Weights of a small segmentation model.
Training: soap at rate 0.0019, 5100 steps.
Rows from block 4 of the encoder of a small segmentation model, named by matrix and row number. Rows with one number belong to one neuron. Each number is 128 + 32 x the weight over its row's rms, rounded and kept within 0 to 255. All counts start at 0.
Before each neuron's rows are labels from the 100 images, of 14976, where the neuron reaches its largest size: "colour at peak" is the nearest of a few named colours to the mean colour under the peak; "peak at" is the part of the image that holds the peak. Only what is clearly more common there than usual is listed. The data: rendered scenes of coloured solids on a plain floor.
# gate: MLP gate (encoder.blocks.4.mlp.gate.weight, 1152x384), inputs 154-230
# fc1: MLP up (encoder.blocks.4.mlp.fc1.weight, 1152x384), inputs 154-230
# fc2: MLP down (encoder.blocks.4.mlp.fc2.weight, 384x1152, transposed), outputs 154-230

colour at peak: pink
peak at: bottom left
gate.649 [110 147  86 151 109  69 138 104 128 182 132 115  96 125 141  90 109 112 116 182 107  92  69 134 117 156 123 147 137 129  50 148 134 102 192  98 194 132 146 153 132 105 116 136 155 109  91 129 136 104 136 135 143 162 170  95  87 157 187  91 120  86 130 182 116  99 116 200  99 138 159 118  97 127 160 103 134]
fc1.649 [161 118  81 132 118 105 135  71  87 156 132 118  74 103 118 117  87 180 121 164 153  55  93 127 158 123 132 131  85 111 120 165 112  91 125  88 204 128 163  85 138  81 165 136 155 123 139 146 118  75  92 165 129 150 172 103 111 123 150 100 130 120 133 146 152 157 131 200 127 145 184 168  86 127 146  95 126]
fc2.649 [137 142 162  64  98 134 143 130 123 110 125 184 165  41 144 128 100  80 138 163 178 182 172  99 134 130  89 131  70  72 104 127  79 136 106 138 140 128  65 119  85 129  71 117 208 172 151  84 106 109 110 142 150 153 124 108 104 147 155 146 114 117 160 135 243 130 111 100 157 125 137 124 152 118 106 144 138]

colour at peak: brown
peak at: centre
gate.290 [157 113 128 130  78 134 131  90 100 168 149 130  97 120 135 109 134 138 105 161 166 124 102 126 118 153 124  89  74 170  92  90 160 181 101 166 152 154 167 172 147  91 124 133 132  91 166 104 107 103 157 192  90 108 140 110  97  85 107 127  95 100 121 151 136 140  77 197 171 142 115 119 187 112  75 147 116]
fc1.290 [162 109  86 147  93 128 137 107  97 172 170 120 123  94 148 121 127 148 104 144 111 177 127 157 141 128  92 105  91 141 150 155 176 199 170 129 100 201 138 168 177 107 179  91 118 106 175 124 104 106 121 174  96 119 162  95 123  97 104 127 122 133  99 165 145 135 109 173 144 154  46 115 152  68 123 108 139]
fc2.290 [132 140  89  90 126 161 147  67 127 209 169 150 153 136 136  96  88 130 111 135 116 184 154 121 156 141 169 143 126 147 113 107  74 120 155 145 136  65  72 148 123 134 136 126 173 148 100 114 103 133 170 130  73  92 163 175 122 120 153 112 194 134 161 147 121 135  63 181 107 137 168 116 161 161 134 119 154]

colour at peak: brown
peak at: centre
gate.182 [144 138 163 174 105 175 132 103 137 206  87 118 120 107 116 143 133 131 139 177 148 140  80  72 115 113 153 121 108  99 171 165 131 209  69 129 145 137 172  74  91 140 138 156 145  71 122  99  60 116 116 162 154 146 139 166 136 153 112 107 186  80 137 103 168 114 183 201 150 151 135 132 102 167 117 105 134]
fc1.182 [ 98 156 168 125 166 165 136 179 133 160 119 121 135 120 171 170  41 177  89 119 122 168  96  63 133 131 111  84 147 151 156 182 147 172  97 142 129 144 150 103  94 107 144 128 182 147  83 145 117 129  80 146 158 104 123 143 124 142 134 137 202  68 129 163 170 129 156 183 136 155 155 153 147  75 190 153 161]
fc2.182 [119  79 104 102 120 108 141 134 105 112 132 137 137 131 144 147 157 157 115 116 143  85 138 150 144 178  99 163 112 126  95 115 105 101 157 107 161 123 152 160 101 120  80 158 165  91 212 128  78 127 116 108  75 167 145 103  91 135 134  88 198 123 130 137 161 184 121 128 137 114 118  97 183 194 108 136 130]

colour at peak: brown
peak at: centre
gate.727 [141 124 122 122 147 175 198 106 101 133 123 130 118 144 108 164  66  95 152 119 168  77  72 210 130 141 111  87 116 123 151 117 119 107 107 134  71 120 127  90  96  98 186 142 136 143 137  96 143 140 137 142  83  40 215 158 145 150  56 153 140 159 130 182  69 146 114 109 133  89 128 188 141 121  72 177 102]
fc1.727 [159 135 155 157 140 223  83 128 150  63 129  97 126 135 212  45 150  88 169 135 142 159 119  88 110 119 117  91 132  91 128 105 143 142 138 119  96 171 123 130 121 133 141 101 140 100  94  94 157 126 118 113 119 136  92  96 111 125 157  79  56 119 137  88 129 205 137  93 107 105 147  98 117 118 124  91 100]
fc2.727 [138 192 146  68 169 201 164 131  98  82 100  90 140 148 170 193 121 122  78 151  91 150 150  98 134 118 137 166 123 119 139 187 112 107 113 120 160 169 103 150 110 104 126 132 162 113 141 125 105 162 122  66 170 132 131  95  44  89 128 146 165 129 126 116 154 116  99 118 148 137 144 129 120  75 118  70 113]

colour at peak: brown
peak at: centre; middle right
gate.155 [125 169 152 151 132  76  95  85 168 115 107  83 130 141 112 108 101  86  75 149 140 174 149 159 119 165 130  96 104 128  79 134 156 132 124  94  79 148 114 164 126 113 143 165 159 114 160 140 107 121 113 129 127 114  93 106  44 136 162  63 105 147 103 110 186 174 101 145 133 140 148 203  61 102 172 136  90]
fc1.155 [113 144 112 166 163  58 143 106 138 135 111 143 119 226  98 121 127 111  73 141 155 192  84 149 187 137 105 159  96 129 100 112 130 129 123  92 121 128 126 117  78 133 131 151 138 105 128 116 125 117 164  70  65 156 108 125 106 126 147  97 110 164 139 104 135 189  92 156  75 126 145 123  98  90 160 163  68]
fc2.155 [182 109 162 123 152 102 148 104 121 177 173 122 130  74 171 116 146 151 123 126  87  65  92 193 141 121 107 169 120 122 148  83 135 114 110 131  99  69 132  23 100 113 134 190 116 174 168 121 120 179  85 150 131 135 132 153 136 127 137 139 113 159 165 112  93  84 121 154 104 140 119  65 140 146 178 128 158]

colour at peak: brown
peak at: bottom centre
gate.648 [185 197 151 144 199 133 135  91 161 160 130 160 181 147 128 139 173 124 149  89  87 195 120 162 156 166 102  49  74 150 117 136 108 133 140 183  99 120  80 139 216 164 112 189  95 208  90 113 126  78 110 131 184 123 103 123  52 140 161 123 118 140  70 118 163 103 134 159 144 127 126 106 154  83 175  90 118]
fc1.648 [166 145 189 136 131 144 164 113 128 167  64 161 124 100 135 149 173 161 125 129  95 116 117 137  92 178 166  79  96 170  72 121 130 138 143 140 140 139  89 153 184 141  89 183 124 120 115 153 114 172  98 128 141  89 132 114 179 165 120  67  48  87  65 106 177  71 179 155 132 101  87 152 107 155 172  72 173]
fc2.648 [138 141 115 144 160 199 250  74 107 134 136 123 188 107 138 152  88 127 101  85 154 141 154 116 114 136  58 196 129 124 120  84  50 179 109 144 140 126  91 144 109 139 125 117 166 100 168 139 146  96 180 146 137  75 145 175 147 115 113 144 131 175 137 112  87  81 144 141 153 102  92 111 153 140 163  62 113]

colour at peak: brown
peak at: centre
gate.90 [ 95 152  71 153 123 111  99 131  73 123 117 115 147 133 124 144 101 168 138  89 144 119 138 119 103 153  80 143 157 115 208  94 117  92 147 127  89 152 108 100  90  97 132 163 161 148 129 185 194 130 177  90 132 154 161 119 141 143 182 132 102 136  70 126 109 124 151 122 130  96  66 108  96 112 115 157 139]
fc1.90 [120 150 186 150 145 154  85 102 178  95 147 212 128 175 142 110  99 116  84 148 104 158 112 153 171 116 142 137 113  98  89 191 133 114 117 135  63  96 129  41 161 102 127 127 115 188 126 124 148  69 182 118 102 142  65 121 123  42 135 128 141 160  96 132 130 151 139 147 122 144  89 100 161 174 106 132  80]
fc2.90 [166 112 121 133 146 189 168 120  94 126 168 100 143 131 151 190  85 171  74  75 117  38 143 154 160  97 117 124 104 160 157 167 143 107 148  64 143 135 164  81 155 153 104  77  99  79 136 148 137 112 108 157 119  93  94 125 170 175  42 109 136 127  81 173 120 147 141  98 147 148 123  50 143 121 135 150  92]

colour at peak: blue
peak at: middle left
gate.293 [118 185 157 149 167 147 120  97 170  60 132 161  88 123 173 118 172  98 191 150 164 175 194  57 104 136 132 125 140 104  97 138 134 175 179 134 110  92 128 154 121 108 113 157 113 122  96 136 166 130 142 110 147 204  97 133 201 104 114 112 124 187 155 201 174 120 105 159 129 113  58 186  91 133 166 121 189]
fc1.293 [160 139 139  95 101 154 137  77 177 155 169  95 132 120 115 130 131 164 175  45 101 108 121  81 130 135 115 148 107 150 113 159 175 114 155  94 114 188 132 175  78 151 148 140 194 166 171 104 147 152 137 150  71 100 128  88 129 183 107 134 139 114 103 127 102 130 167 132 147 130 123 119 139 125 145 145 140]
fc2.293 [100 118 103 123 178  95 110  93 122 127 148 141 190 186  74  87  97 150 167 147 160 146 177 131 110  78 130 121 171 120 149  63  91  94 117 118 134 117 148 142 200 149 102  74 154 131 178 173 145 109 161 152 143  94 141  70 104 181 131 138 139 109 169 104 116  94 138 123 108 117 148  80 109 116 108 138  98]

colour at peak: brown
peak at: centre
gate.372 [ 91 147 161 195 147 109 122 163  32 128 127 140 158 119 149  71 117 118  94 113 152 197 138 134  56 162 154  90 167  91 101 170  83  63 132  78 100 127 116 167  58 161  65 142 152 109 163 124 138  95  92  93 106 134 164  99 108 159 105 141 130 142 101 156 144 160  66 196 135 128 173 167 100 112 149 111 100]
fc1.372 [ 92 160 139 124 139 131 100 181 106 148 124 139 133 127 158 130 143  98 116 110 140 225 121  81  48 153 151 106 131 119 117 142 135  61 144  95 155 125  90 155 102 154 116 142 174 122 114 113  90  92 103  82  74 172 150 161 139 160  87 120 132 163 109  94 150 146  73 190 143 132 169 151  92 110 136 160 138]
fc2.372 [172 197 185 155 151 102 161 105  84 143 168 125 121 119  48  85 111  85 165 149 100  53 146  96 219 156 153 162 114 101  85 107  91 122  59 122 150  52 120 106 113 161  84 150 118 130 160 130 135 113 110 128 138 140 174 118 123 110 175 133  90 169 156 113 134 189 101 125 145 132 104 113 134 149 141 108 184]

colour at peak: brown
peak at: centre
gate.647 [131 101 193 120 115 109 134  85 147 156 121 111  94 103 128 183 147 123 146 107 145 165  94 106 113 165  94  79 106 118 125 112 151  98  86 116 141 159  87 183  93 162 144  92 107 120 156 102 182 192  91 109  91 120 163 158 156 114 155 105 230 101 143 134 116  80  67 157 108 156 115 143 115 123 106 126 103]
fc1.647 [157 125 143 114 119  87 138 142  76 161 109 111 143 140 119 127  96 100 133  88 172 168 141 159 151 150 104 125 117 163  95 149 166 168 141  95 142 126 142 165 107 143 140  81 164 113 143 116 177 167 131 139  80 136  76 153 146 128 170 153 175 141  99 122 131 149 127  89 135 138 122 103 169  93 159 139 138]
fc2.647 [157 131 184 121 193 147 138 144 119  78 162 110  87 171 104 119 200 168 149 164 100  95  86  82 126 132 107 161 171 117 150  95 176 146 105 169 176 176  99 112 110 113 107 169  84 129 126 152 180 104 150 124 120 130 135 171 138 132 129  99 155 107 131 104 184 125 117 141 167 167 143 137 117 141  95  90 101]

colour at peak: blue
peak at: centre
gate.229 [111 118 139  57 149  89 158  71  82 111 141 149 110 162 110 142  98 136 169 139 119 173 142 150 119  95  83  97 180  98 131 143 119 168 174 148 104  48 146 135 137 147  90 161 105  90 102 128 134  59 173  95 148 127 117  23 181 102  95 185 159 106 172 123 158  85 141 136  80  74 156  87 107 188 118 134 112]
fc1.229 [121  99 139  89 131 122 109  92  85 111 136 112  91 185  98 150  86 144 169  74 113 151 107 114  82 133  91 189 124 105 161 101  57 122 167 165 169  81 137 167 181 136  99 174  88  81 128  93 109 104 168 118 155 129 129  97 114 152 104 207 154  94 182 142 170 135 158 153  82 110 155 101 153 166 120  94 117]
fc2.229 [125  93 120 162 174 110 145 161 182  85 152  76  99 178 105 122 133 165 140 133  63 170 119  96  95  95 130 121  67 124  99 113 186 126 114  95 166 155 188 127 172 105 114 152 156 135  97 147  96 121 107 140  97 113 159 168 109 113 122 120 120  80 117 197  90  93 105 183  98 152 121 167  90 107 166 141 156]

colour at peak: brown
peak at: middle right
gate.284 [158 150 122 171  97 101 130  79 112 116 122 145 148 115 105 144 137 142 144 112 124 151 103 109 146  89 147 126 157 146 113 147 130 150 131 134 110 188  70  85 148 135 128 169  73  97  94  74 137 134 134 141 163 189 101  99 140 138 171 121 184 141 108 155 139 168 177 137 129 141 167  85  84  83 146 134  76]
fc1.284 [149 169 121 174 131 105 146 108 147  88 140 116 141 103 134 149 118 129 165 117 104 159  78 166  85 111 107 155 143 151 150 139  77 146 120 143 141 142  95 120 145 164 101 160 105  49  93 128 123 165 122 153 182 118 164 164  80 158 144 151 148 167 146  95 160 178 145 102 114 134 204 107 119  74 162 117  40]
fc2.284 [130 133 157 121 158 153 121 126  96  92  67  99 108 104 121 189 107  81 101 121 122 116 108 131 155 163  79 144 100 151 127 134 129 110  61 148 137 139 131 136  97 129 113 179 140 143 193 126 148 154 150 143 131  91 118 168  97 118 141 138 114 165 112 112 151 121  83 126 105 110 130  90 130 158 138 132 126]

colour at peak: pink
peak at: middle left
gate.191 [107 114 100 155  81  87 180 115 181 129 119 134 150 123 183  64 126 109 190 178  99  92 138 121  70 121  58 152 153  96 177  55  67 172 153 132 110  98 204  82 115 118  94 101 132  93 163 180 138  90 108 142  81 203 177 113 139 155  99 123 176 153 190 123 135 110 123 145  88 118 115 141  99 190 115 144 120]
fc1.191 [148 174 107 166 163 124 140 164 154 136 134 120 122  94  69 117 152 163  86 128 142 182 158 114  85 125  94 110  95 104 147 173  85 101 104 127 103 104 128 118 123 116 138 115 140  93 115 141  74 100 185 103 134 158 185 133 132 154 107 177 163 130 190 198 107 200 124 154 173  98  94 139 123 157  74 129 158]
fc2.191 [125 179 127 162 102 146 105 144  82 166 125 149 165 173 139 184 116  90 127 130 128 126 148 171 152 123 172  74 108  97 105  94 163  99 158 127 128 109  86 155  55 135 139 115 182 119 128 178 166 121 172 171 103 141 110 136 145 176 134 145 142 133 144 118 147 135  71 141 144 174  76 124 118 162  99 115 115]